Weights of a small image classifier: 31.2 epochs.
Rows from block 4 of a small image classifier, named by matrix and row number. Rows with one number belong to one channel. Each number is 500 + 40 x the weight over its row's rms, rounded and kept within 0 to 999. All counts start at 0. Numbers have three digits each. After the name is the row's rms in percent of the matrix's.
After each channel's rows are labels from the 100 images, of 14976, where the channel reaches its highest value: "top examples" is what is common among them. Only what is clearly more common there than usual is listed. The data: made-up road signs on poles. In brackets: how many of the 100.
# convs1: first pointwise conv (model.blocks.4.convs.1.weight, 320x160x1x1), inputs 80-159
# convs3: second pointwise conv (model.blocks.4.convs.3.weight, 320x320x1x1, transposed), outputs 64-127

convs1.25 098:464528486550516553539532526541506451467498458499430551523473513447492538469459473576456537448503423558505512511577517446489483470458493447548517501521496453432551415479494449509536421508536554571438466538532486495502474529476511497483457474
convs3.25 086:490485524477510503498414527455477491527530495499500446523466504539454472488507490462464475508459504503491537456472477491482532486538543443391476553467483502532543476474546450556542549483577451
top examples: red face (100)

convs1.4 104:446503511503505543433551545473531528427421433526482497457477424507426474517486489523487481501496519510458498554437507512439568460476466508512513605564533439513578511566483490527467486553496477493577490498501547481537555548506513503543463542
convs3.4 106:509474528498544528480483540480482481504569450519497497552510525514518512571477447516554562520458514463463483474456514546467485489478586474427435464491489414468560461526516425536512569502506466
top examples: brown face (58); blue face (38)

convs1.272 104:505517490524538589417589515505511458486443500523531492475525505557462500564514422490511502443560456528473483534480485456471511498494466463568463520501483422517449548547500452535507476499409468527600535526478547504559562488554521512526499494
convs3.272 096:491458522510590522580509538419563566516589509494417460530546471458479501505438510404526562538487487511482496531568487424546524520504481542551498511500494470513494474465466574428490538526513482
top examples: black face (57); blue face (43)

convs1.14 109:511532509508489476505466561526456516523492548515430521531519529558501471474474473489526493531543531491482621531565565473513482521517509480551508430488530497545457565461547551562453509507538456515528423535481462463506484518539528582503559484
convs3.14 118:529500503489517487518502461462627449494536429557511493574515455476547475528458457469523520544495509421554506491537567496519450445454546511444502541545520515501542475537528486495506513520486411
top examples: brown face (49)

convs1.135 100:553531488526549580534590450513487494555497511440497507439490539502498507501542463496502484562527500457525477507461470457533486449501484412475483540516521525494520505567499391466477477508394468494493538434505528566507523554517517483499524514
convs3.135 106:577537499534470522481500472500500546466533485477496470532439542495408488441492498508584480469496508494421430504493546491533508545406433470531525533415457524509508510518473470525483503560551495
top examples: blue face (100)

convs1.242 113:496460437419447508526486445465478499447483505494468543510463453522526501455550515496563392501505448458508572501483489546449464566505454503498532480484569514553520478472472518506447475557571526479497524417452529511497446540504506518478539527
convs3.242 101:566511503517464533529490461514521516494549521503507491498540479463426452497449520513518466498443482529440483582489492462475521474458432486444518448520479424468484573445514459482505480437538390
top examples: yellow face (93)

convs1.123 101:516496554439518498523588535504480534499544426452490562476534530538460404498491530503574514579560489476474520532508452442458435456446556501473489423527438500501460547529444454415540514457495462524485447489560460508447496523487490513491544463
convs3.123 096:435537510496510507528424474531543509497479514480470515513498469471522503461584457471481532418512535502479491432497515539518520498462489564518474489499443498466452506484479527470496472499500531
top examples: orange face (66); pink face (34)

convs1.11 104:540534518513469512535515450488486486496464501435533533461523563528509539498429446484449546591515516536394487520507519466456520465523502565503465474480509465509508537448490454501498494466514507544476474460472514504441465549592501569450514499
convs3.11 110:493534476551477499488435514508452473417471458559561483492492565590510481532536368562450493439506521527524451520453493462501437514412423508534511477478440577439524556471517435359481476477502496
top examples: teal face (96)

convs1.118 104:515506531506445536466499522442556456484419410525492460561465407548497463548493530474476467480450436490454545521451440460435498500499487450493489514515493444526460506525492575478452456522481519541539615498488608491507542579528504523488464474
convs3.118 085:518490518472543537571510462484444500501410527461494509476538495515564515443477520573454494537508498484460461505518520526516587485505465449504498483595516459493496557489507480515468494528483569
top examples: brown face (90)

convs1.253 102:557427497502473532527494428514471474510522528518453514590492492476521506489487455504496532533481480484509512450544471519416387520483465550527495400485515546513547530558509532521520476540465433448482495524505466538435474537524473578512532514
convs3.253 103:480555538498518490547532514585356488621491510556518553458501541523520465587493530546475492552517494564499478503510513456524464514448573566509534500529491476584490510491554523587532550515503458
top examples: white face (83)

convs1.266 101:459552423567480469525517500445423498489512535477521552484479527502478512534506369520482531509552511432524506531579568485505501468511514490501453591485514469548484526457509536467513481558516430535474430498519500531472528511479479576439470523
convs3.266 116:516483531504500514517484487531522551513504578507520585565484529586521470515580524503532524458497590501521533470545477593513492484490455560508503539471499563531540487506536537482488499560480534
top examples: grey face (59)

convs1.50 101:404478535492472536516517483458502473517544433399567524468478524534544515559463548474475571511491529513498544496510525485500494495584507550522455525487549513510556589544421579499473507589450514561551503504535512461513499525462512426448457471
convs3.50 107:526520494526498502471476455486514501477580423432528513450459591554494489479470494524484533539436526501435517447476475497472496470434531496501500498528470483451523478451508426498541465559533546
top examples: green face (77)

convs1.172 108:485518574566474502467462534551558457507485575519495502541599540511525456521438517469479488474485568502496544525505515515487515474395496486448486517526473451483487538562487523438477554479435467555517449421532536552514488526574505515541509418
convs3.172 099:546467505520484488525526493576474447444498440505514504486518451481482557438405525469508506526482550484474557475471443510513501474524483477463453523473523550455481555515588499456556488526525516
top examples: teal face (97)

convs1.152 100:517500452507497477497532482495422478490556484464446528507450528480449527471488503518503527476534487517534441513581474520457444499506550505555451497549457547528512509440523517443486480558547482558409380520537476507487515531520474585454466505
convs3.152 099:508464458582552521477480480462472472459471501459510498485536474471555480492459467403480483490515526467527561532492491504481541506531515498583566503546549525478495518498512473453520412463443451
top examples: grey face (58); red rim (29); red face (25)

convs1.298 111:464557527510545517570526506535503474538437556525490534498523487520501514437494552523505515574522460531438517496500481609480502489549507498552550515423475541514543565536540472516469444492513445523479501528433412526508512504571498585532530489
convs3.298 104:449469498514507540515586508496508438493525500522576515579521506476475456484430509477498455608529469586558499540606559469501461555496559541494468516516498573514509532522530489474504562537487429
top examples: orange face (77)

convs1.156 098:510456453486491484523459504453522503525452624550501449496511467466538398420552555443464426471486420437489481513507477480470508535544437550548492520530522543456476476437507540467459452563507449493505485549478461410503519552541506485444535491
convs3.156 102:464466467533369425485485492407551510524523435452515471506482498541492482497440554553503462468427436458500542493462493487496536472501523453507508440541454553454494462519490451505526482549587529
top examples: green face (83)

convs1.33 101:553483429484518532451550533471523429482512532490429556545443498486521472472540485504447467482548497497483485519580448513453469459476460567504521495464484516531545486490512478545549533571552488517505537570549428456478519552542399566517478467
convs3.33 098:445484456536528546496471528491501610434520496523561517477490490469490440539481531520477459477529508509518504417523459547508516626505518523529583552460523508401532406524503540449521440526523433
top examples: black face (79)

convs1.120 106:477455524554575556471510475466510515531533424548514475447569499496496466455490460516463561483492488427525470538478457477566488496456521509528563564518504547385488513448494488469494478512543403495498552569528494494539499512486502524521486431
convs3.120 103:504546578562505525451453459490505494540542510524530496524400515456475441410486493432629530553450562493472507539552501503559446524475537489499481574447462484534495519428525474516440529579533434
top examples: pink face (40)

convs1.182 087:550533557472587512518545493538399533487453495561487462440485462536493543443500447505488522570498516472470436494481536502518423480515558525524511484533455516522575610493534368584502518446544443514421466460467533514523480520530533496517497510
convs3.182 090:503504510500518486514511443472523456465488494388554480489549500508463493525427542480467516491527454528455539482547550439482495524477534588528476513455556458493485582520416379455558572503502500
top examples: orange face (100)

convs1.165 103:500479529530517521474462493482599539478483466472468473457513494579497484491487550475508540556521565532570556505440534536525440529417464502499485496546513401508492514518494512490489542496450502547517401455547507519449514534520527474504551487
convs3.165 098:486508453600502483507511484445493460523571538473481473454503533528527505513502489522438599471497526554497457529536461450459514523500488472593469445494493589521513531518444457504508494524451522
top examples: blue face (45)

convs1.80 095:605438441503430536497493404567433478468445539553426448544499476473578538378538486517514502493524437574480459443514493497472465547487497531528499413460504524560526509495493524484525460493547467498493527470453498506442467519511504492512545434
convs3.80 099:450469565532517528404515483480588471480382477550533475537514549546452545381492545496450409479531456449495459525526524513521474459562500478486477486481502538476504511499489491523478482457493517
top examples: yellow face (70)

convs1.188 098:490473485478539497528492518547558557448468516532440465440456522461414476475528481554518475512457552508477492664491501554516526497491467495493486470420477467559427476458550456522475537508529436517505523548593459521476510570532529450500491508
convs3.188 087:544564463529482488484544454486574608507465475440485477570410462543480554521507530518506454487498458496470475516520556516522578513483575504548479530457561487542525525538507502605468474499512477
top examples: red face (100)

convs1.295 105:549405383469518508474507472493473479476533467475447550504467455478556462424510499518602528471546488544469458542550430516518463479498434592548551474509493527547479469450501494485491509506572461502496512513520494445458441525500502542463538473
convs3.295 097:488466564392564471564523540498423441534536537465570481462541521520499540483511486569519583449480528489459466582413515480523505472516510514457486509477452545525447531468464519477451559495473503
top examples: white face (95)

convs1.62 101:521488441560497445539446503456493512530515524536424549510538465477563481473447379466507496450472541523481523490505534524561476492482469476496494499507579433476410477414506520417487532487482506518497479494483560561492480586466521441462533513
convs3.62 112:491499575481534508517478603507547455499458481563497478492558447523540498507459498549575499486600523408523544459513519467624510477527493544455530503548513496561497468493434578490579551452463464
top examples: yellow face (45); blue face (34)

convs1.260 108:479556488495467531523533468492513424509533456485452548526437461455496617496515510511460499469522493539561411458504473531451467430497416485489498486439543587511588454509528499431563496545504522525525536516478460464518536505489494487568517468
convs3.260 093:512479553470484496497499508528549501497554480507448476481581441490490497500468498448567503519501425547582522573464548473474548590523535535458528549515521465553551535534544511496482462486538457
top examples: blue face (100)

convs1.154 101:517494489475522470558506519466474512471531535545473499474455475601508472537522459494486466587436502498392477494456472482538477525495524389475479464499500395485531516545490491517505491466441486515490474580485553601553551491540523554531474562
convs3.154 102:554504434455420531525518442511467541473535615378478502523535548502533488549462474528611518462447490556472471543538542508454558483556529500529519500465525468482547545498503461469419480533571555
top examples: yellow face (95)

convs1.256 107:544532486520609569492560479521527447509482547438486522453555574495495471448535486506490535473506458507490470543455552469456514455471442475474559545493479481481576550548453437527558467491447461545455532581504517500566521497532500502554545451
convs3.256 092:551417456451528496492542500477400545511468474450406494407524494553553504604463459475458471508519405527488444538465483457526503547463474479507490515491472498490446523515478541529572444518497482
top examples: black face (42); blue face (37)

convs1.36 107:453448440446495490544509481480586508481542477498448486528442471485534474496550512463576442511497389452506558522501466527450427482571484518524511520536493549522524524430512547521497419613551484532506558513477559494528501535491497506459472564
convs3.36 092:452492498535446461447509502490556520496545465479485466502462491537511452460543507469542507468488500465502557415509473510496469548455507518529546471432491503489491317543503474528579519551571491
top examples: yellow face (95)

convs1.203 096:491506518494491418530475462552471459409407511468533397458533509474448544518471456493461487467456443544471450454441502468535416481476498497487444519506511515474573529483465489540593453556459493495462512473435479478507566514495403554524502527
convs3.203 085:570488474400405552519488496508454472477562529468477528437468496507482532586495483426470546485417528578506505509499462542491499466508467493473496489459523537485452460471474548445462461522525480
top examples: green face (98)

convs1.5 107:472534471512460475496506532481492462388521458451489527546497502551464607432494481525592467483585498539531491461535520486408509526481488507549516451474526481554506469484462448455579462535518553520407521511559468525456527450521440485482475483
convs3.5 095:480503462505507495534537535491481529553470492575447585517499460490599480548452502521439515495562566452548470444524497541532443521500550547511512512518520534464507487495531454514408453478467486
top examples: purple face (100)

convs1.216 105:585508497515533453555487481553526486457460450500464490470482455461545523456604481503528486546552513480438566575511498543474480483471564543397545447518513526564467556486428496473560567476445430507495499475499470463531476470536387537541483497
convs3.216 099:413485474432490566512470486483543517440565528469513526446546541468519495456552455433571468460492530493505528523474509542474535524539469491511479504527522424436536532528555568480516458485548470
top examples: pink face (100)

convs1.82 101:433551577473555437531547514504508521521528425531512427441569507553476566397516524555505524569468518473477474569451488529505546463493493518491478473512563557491522474517500497491465484532531526580475435477511501542449443520508514442489492480
convs3.82 101:492524472597397522506452507512541560532507516468491494545492484468614532494468410512490492517447502479464484388449479556520581458522519494515451474542482495522482423481464518441487419496558546
top examples: teal face (42); orange face (34)

convs1.171 100:523524504487521435560570450548549467478486589531488480397491413481514492470522457519510466480588504457496537466485553512538422536460539490516475447541509466511506575504504488518529491430523513539465463505513500575447503444505433489481499466
convs3.171 106:485485538474492496546543489487554495545477514532450476512513464500496497582442472469519537536496482520489473487526487512498475523500489460489429518425497546516441527495377512464485490521514512
top examples: pink face (100)

convs1.211 103:475480530456565533506499477445487492494550464630493493424471529519484500501485486518551524544469458465452543504514511483563493539484575442478453533484519478475542515524493509546529498461531493518444440576555477551575584446475449510521567507
convs3.211 101:463518488479504538525440500527464520481541589435517474521560538466546520553554491496519501436428528532501553554551479468444518442549517535509527454457452493456537477503513485449494567480497477
top examples: pink face (96)

convs1.275 099:503532540524525469499499486435523489460512425541498525473568554544452543534461514463515495556529563505514563563411498438453501466550461493463505512542437437473389562529525462525438544519479484552518507520516531490463465579553567539456555495
convs3.275 106:510532474483518464461518550451500480528483478548488489395489513501480462495496472487453517524495470502542528540458563436504494565532617540501522572550540431520553509539544500585462422467504511
top examples: teal face (50); brown face (48)

convs1.239 105:529506470484487521498473470484512468527460519570440492546513447469484561523501422552403510453497460554513461532466417396426520459507426457569472511565483481513483396433525541490462449581542559523547533480497546402514468521479490512512512466
convs3.239 091:588480510451486597520496478456500507504493551519484483457533470511493442532497457470500457514503517514437496479425446487473572547527456487425439465548459487470502520449518489453587471525534446
top examples: red face (100)

convs1.90 098:462609543513495542434554468478542523511479483461486455505482434552521572551514484467479534450569480512580505482527447502469511452476446446521525532452503524509505509588521477489562500517426513548469568493467482475536622462511505540494550543
convs3.90 099:493498486472472519447462470449459465513480478513533586541418587508538506495619456538458476529492539483444478489591495553437570448471446521544466460444495484562494496486491455539449498498502514
top examples: black face (53); blue face (35)

convs1.220 097:499516513499542468496486512524528503445508545531548437510569456436536428496571459484541475509522419456547543508505582461492379484502518542464526554495462465474511462534483489514584449392494540456524541511497518486421585508507460501488482523
convs3.220 106:507587500559525473507487524485540482493501473530502531564508457465554523541519451467561560516504499481499485481504525527619470492508489531459468506488517543516494514464480548517478540500485510
top examples: pink face (45); red face (27); green face (26)

convs1.296 099:528493501585510512511527439483519472473536468534540423436537470436497481428456492510532448441507462463428488484436585488560531477467531501437465454522541454450510494469504512553598517447535546467479473519483442479495481468512415433495509492
convs3.296 094:460474508549522546498449543477471468515465538465526507490548481477451513477556490517509513462577446476591548507512477519563492443516518518505499531516475541488526505517571522522502503491480511
top examples: pink face (54); black face (27)

convs1.109 093:496464466547547543475500506524544479444461464541375484505463508448501515503497474572471492469570474499513494492545458526451520433485527499529539491452486527514491448458527485580499488471561550503502535594509471496496502543524512532490475515
convs3.109 096:513538532535507491466556455497531528440445468456472526492511497461496566426517513513474486464501460457491494492487497525486436474448496542577496467466554510472528499525469527487545498493467554
top examples: red face (100)

convs1.45 102:520558503462479511542515510466644524527476488457454422544562514558462471542509550482464495513521539560495518537460481463493568467465497507463463484467534465525445456544485479538497511479489589498534557517481542476479534499528508518468489463
convs3.45 105:529545531451474526503504507586493607522510521512573493510544481516392479453487573516539506552484496526465541498480455534475510539503494492501547489472482456565527489485496533571458523502521509
top examples: red face (86); teal rim (29)

convs1.227 106:473587536559440551460584482535483557514451495490475495492583485549487515513476553555502527520484559481501453484491509450487517445482430492455415444467485464552507481496485523463507542546535558526522518494487485528444476479543464419453495498
convs3.227 101:597504535407479483514448548511458551494571486595455537549518476514498429604423534495523540586499534486501520501512469574504514600496586465447506475546466455523525449516476534604524490581591465
top examples: red face (62); teal face (38)

convs1.85 108:531506431493530522480523518470466488500477529507443520530518491482540509434528535493506473538512448489420552510541446520493480525526464533459476463502532512542456528478578540541484471533481390491538501502477497494497497541533524539587531438
convs3.85 105:529437507572495492514569519473588463501590461500493559562506459466451497520515513552468504446528496464537453551493507470511487451475467512412514474529472497498516487494560539535500543458564469
top examples: white face (86)

convs1.83 111:430572557488533474548524460541457508476420551445533465482498491480471496525524500539507561547451479483506424519487504529482433504540544500530467508454505561488536528549466422507496482500481495477402558495426504500465519512482521492541526565
convs3.83 113:511525528589503517501535479483540507448485498450551559542526478505470489499480496417606511500580502429512525506506516478575448491505513503491557522509496487471504473499550440478530504513501474
top examples: orange face (100)

convs1.6 098:537549436573409501556461525506529464557496511515505507442468504496524462481493483489544502561506467503457523560546461555445509490495510491540485531444515483504448558483502509479542454523459470594485485495484467542466558560543407499447510500
convs3.6 111:539491497539485464516542504492480535624505590491464490510521516478416469457482510453537467555512545527481508536591469559559495508490522509547484515509456453556472463442539557562508526465497461
top examples: grey face (68)

convs1.276 100:537517450521477523450500476474456450491518521462480580458482520498456517510457473545501518545519491496529424493472530497469457450514537529509507555511521456486513563471473534495534488593447467470544494510514413580489512556524424480511540522
convs3.276 113:494499498532523478483467483400533537473482521460546519458536505446465533511470463510566506427482497421489531545509529538485520521552488382432483485471550497439526520543457517521467486486465608
top examples: grey face (53); blue face (34)

convs1.38 095:422520478534513505490504520454547534499529481506495468518530493526470488518449553475565485425541405565511534495493582486471452485561519531498555528475534448501481460506440575456574420517494524416462573457494411503424549487496386461503497467
convs3.38 098:483466466513448462450515525508517464479485467504555490511484508506510496496511517556457435464517406552531527486459488471506580455491481523555492491467523578632517501492488535519578451541423477
top examples: purple face (49); green face (48)

convs1.319 102:481473540522548570450584466422528550531485449579532519523486528541518402407533539471466516476531538436474494520494490443503473491538455477522451514523507558513523538536506503459480492462500462479549583567519475470561502504513561480493493498
convs3.319 105:487495520513473520560437475516484473490504514478510499541455585535488495557526413481498539499461472537485468491507463461508455458469499535510444463523465549524534500474497506485457487542552488
top examples: blue face (100)

convs1.200 093:539476532515505524480514510412529529544497474533524483474516467517489444451530410451397536515490525521501462475457513491538496499504505517481549504506445448387543447491541461531562519459521551497405549508532566492517566489519559430500513498
convs3.200 083:543523496543419537453538549467503509473496436593475471502415508488492529482493491447568470502459536475547495512498495545567510481487515539492502589579558539521541422480537481504407436504530492
top examples: orange face (82)

convs1.237 103:427444535465469504509507465471436513479491531602437547480463527552490484487469567515496528559478428503504559509485505580552512507507553542474564493460582501450437549489502554544521486503501486481453508511511413527471524514540416505491506514
convs3.237 110:568549565475547540552476527497500437521477523531451451497507472556509518556501533550421470459496498540513533561504487537465495456476489476465463563530499438509464495511478533543535513436463379
top examples: pink face (64); white face (32)

convs1.277 104:483530484493495520467472518469463503485540539451526505489522538492458531459479379484509537494582474463475489580504540495465553520514511509538521547485494468473478535462445484452479473499540455476508519549487511568507480479559507579475445539
convs3.277 109:533533543483494512554505511498481442588436505537453532491524501467539501536456500520506459581506501483521471516535515490476462551498508473488530464531527412480482438523532496610541491431573478
top examples: grey face (30); red rim (29)

convs1.40 102:462465518544551546453489524425510535498540408514453560461549536511512470483490499492549538494451494431574489555487482518574456450535446495520579525549501505484517495491486493476470501505535437525510550486519499506420530553541543520494532534
convs3.40 112:498473537535490476503528593496487512538461494527509458487531440477490525500484508514454476514534450486537507448450499481428499492523460450479527506519533487490481464528508531523499446497423560
top examples: blue face (44)

convs1.258 099:426555497538474495491551411455499501446529432519480491531572578441526515591463496533517532404474469563529423489520540482461573478485487501512503548547565492516548514532548513477501466514470560502507502478501489504487490512458419468525491491
convs3.258 102:427538477498502455535458521545439523482465494497512472483533506534437508467574513491544554532474536546468505512451475564521556527472526519489557459479497488490507523524451491444488416519577525
top examples: black face (68); brown face (30)

convs1.232 104:545468385481542486500510507458476484468496563557491492532443477479531422452517482505428396480554417456476473535556455506473480433460424509560469464506473532529477437369525502550484455555580477507484446567499515384474501526567517504475527500
convs3.232 104:495536584468595546534466536526483431581485567518514524485546538466461529495562468540516579509511578472487496534465467533461486458499463526459429548463495466542496590462522525487429554419456505
top examples: yellow face (78)

convs1.75 096:474444466472551494481576519602557454505499492480462476454513527521486540496453489479496513502521532437435522596489469533473527465449440504493521484447470546476492556512491395505538545456498500469534475486438454552426451554560550459550527495
convs3.75 093:471492513447540491479509486530432519526590481473477506507540488568534551524509493553463495512430407479537416524486453524515575510426504494507518422506542517580491456540459517502490544476472511
top examples: blue face (68); orange face (32)

convs1.168 104:408492484409462484547479460467529539476493499459439537501448544480548439525537582457503424439456376479537554444505498565419496545577457512551527524494482542483542485507469536480483408609581477498459495498434518499503491600478516470501489489
convs3.168 104:588476493482525562525515503562487497494474545528433518459531457413502513594452507481462453526504520524476467589450535553500469459534406535460476588493522416513512608491530478518454472412489434
top examples: yellow face (58); white face (42)

convs1.244 103:488464477467476468536526521466523465420535493512487557558461431516505505440543571505469499470559492472541464515475476528432492540483505508521472580477467540491444502436551494464463473527624519542498478517495476515522490524538429542459488416
convs3.244 101:556522517451487462475478505521458509475478497484484448514496534414495573525482493544511508565434517538519455462437546475538490461479519455538443488503521438536517540516521470578500443400577471
top examples: grey face (31); red rim (31)

convs1.98 103:559508451535441541491551520519484402521481502495482479551475449492478557489504523461493482499463537475513422516470425577430498467531451489500599467395527541556498520550501513510572575549496514502500417485493537468409496561587403467542488461
convs3.98 104:472462586477565496480477534529560455490488480542416472495592471565563534488467494495573475511445518551577470605454512525524540508484500525498461570565530499555493478515531509491545504519520498
top examples: blue face (100)

convs1.59 114:438485486529498483500442463590431517482569515561426511572567512477525513536541478497520526481470478510520524457528448489479453545533491517470490407513512560516567552543532522431512483514479481515519459412472580507455458491508507502508513499
convs3.59 097:485512523530531467535489479565557523467575515421532560596466460505429477451506502524554538428531561459503523501498484508464437434500442512538470431447500573508504544525426440489505494503495503
top examples: white face (35); black face (26)

convs1.147 100:581489482529421491477465539533468448534502520502457495526463537495499449548542490485471496561496514520485509555471410499466485510500533466491498504446465468533427565422560590509459510534464488561498473516478510506450527569570483527452551498
convs3.147 108:527518509480467475525553463494461522504464550454471473477481548490422524489454512439493513482517549529480447520565521504507475549490495504517462511417479492494510497512476528466455503514517483
top examples: grey face (65); red rim (34)

convs1.129 104:476512514534510482563543485513532510561524586459553516544535529512475535459499461501449581569516477453468466502544492572463413466520514541465534485522512542548518551455459516538529471514520460486563442487471461510440493472561457553476493543
convs3.129 115:505540516514444517519443478466553495522505483451522532580498460423506490506396511406509445506475436482507464502515509507465400511491479491532496521485444471450521418489456539524531437537489478
top examples: green face (95)

convs1.7 090:501503523540488532416493528454489440501434465470526456484483442525549481539489514461539543519490543583403515461490552495487514488527497574549490552556537508494502497514484462587491555540434545476487552547503587449523511530521492456490474485
convs3.7 101:526523492504478526462550485561513528563477431438492530452439567484531490480472522452444508437456576503467428442487498573492445511436487540498507570478486509476481470533510530514453473466465507
top examples: teal face (92)

convs1.170 108:529458508462453430526492468485463549512525491499376559547486545559502515497489553517588479493459462474432540503542448537538460564494436527491464423453499547550506532432539463534503501550513464480497429557478437548476435523510510548479523565
convs3.170 111:486447561490499507476487465518549505487499435536487535551524512476514478516529524563474617511467618505474521501502489567568494445473534510486545545527522456507542489534550514479454541505488443
top examples: white face (87)

convs1.81 098:489508547484547499444480446498460542518441478554499511581535532497463449488427449476518527453514535489491527537450521401539521557492503427534556520469490474524529515489534523506412522539481489545536509434571573549527522462493503535507495453
convs3.81 103:550495524574552568517531459511500464460517504521539501494514526507477511466468483440497490492519498439522518553521512468471488535503392521510503556553506497451538526496494522518484479426522499
top examples: brown face (81); triangle sign (52)

convs1.35 103:430456441426473492546554499477603542512545453489473509509356527497517474497536509526561475504527436503494568534517461540480432489557450525533448506519491568462533455449464538480490468587519463556478500521496550513525528531485518506497502606
convs3.35 096:478489476552488443455490507481524515490545444492485490497480476516510460434508513494501529507529484455514541430501471519494465572424523514542533514491473517509493316504500476493602508546511537
top examples: yellow face (70)

convs1.111 088:527521500555512452527479465520573470425463505538468452475587442420512550575488481471545391445552422500497540500502565443507465477458567506496495530502510502503496481463508517544525477452530498445493543464496468490460530477509392532504480531
convs3.111 100:504558515538527518552521435533550510535520533500484489573468525543497470570468490468486486524468480513467466454509500523567456508489463518492507462469499478492527539490520429512494539487594505
top examples: green face (52); purple face (28)

convs1.314 106:502433430465483541516491471503437565466520498505496513471471500552538591483551495551554532526503445595514519543439522546521430502535444500458482441503529537486517459536451473385472461478517478470439568458524539494441487548472552503506507452
convs3.314 104:502504457478490457561500519530402546455521503461432493449497476475484517566442543489549546454548550496511479516486540548496525540503488519582501543471468462471457526510447497487472526562514440
top examples: yellow face (83)

convs1.194 106:543455488438486516452456473457517499535522487494418489565498394595528420474539494544485478458450530420496538566508472506490504544475482505534550508468517499470461461589464526458437523497490458464577543475560518535538469525467544552437511424
convs3.194 096:490517480559555553522519451479547568505465503455454506521566508436497490540496490491477497552535496480534541527498506504499466582486487461553529505429477482509486444491573505488530495486522515
top examples: red face (52); brown face (37)

convs1.178 093:474502537499496495493529511546458510486438422478481513465500509503549581474528464568483521557513602455536481527452529494546527467452545535476479486509564484469514451478484500505482636527465471511523531469535532556514502534485561509513523498
convs3.178 102:451479457473492537494556509474488529485445498503524482426520523538452505466487496527477437482534520491528540497513511562473495495542464585572457546452501466445541550517541487456455412470422467
top examples: teal face (60); blue face (37)

convs1.69 102:524482492566543536475461520407543537456575446529517490523540536517514520525515493500533500471486507421508533562442451532546486560557531482458500486474538501484553533514519537492493501520445474495527546473579527542424506519530456535450495573
convs3.69 105:501570455535501488490495508483486460493425511560506481554496505444558494380495534488492529443517448472526482466506465474548498482516455519527534448475439500506426484479464480552542611470443540
top examples: brown face (81); pink rim (26)

convs1.306 102:489468486458497572436544470470525485448528454546486527471418490452514512512527512510501561499480445494481538504539512457522485484497519487468489531527493574495527492506477517536556501486549459539458528600515439437506563504461378548495536533
convs3.306 110:552464566452530548568480499454484461537531533468501449497484536467499535530539463503462491526465507470486559512511510500484547417545536494488436537520491498523507584476511503507542540452561519
top examples: black face (61); pink face (31)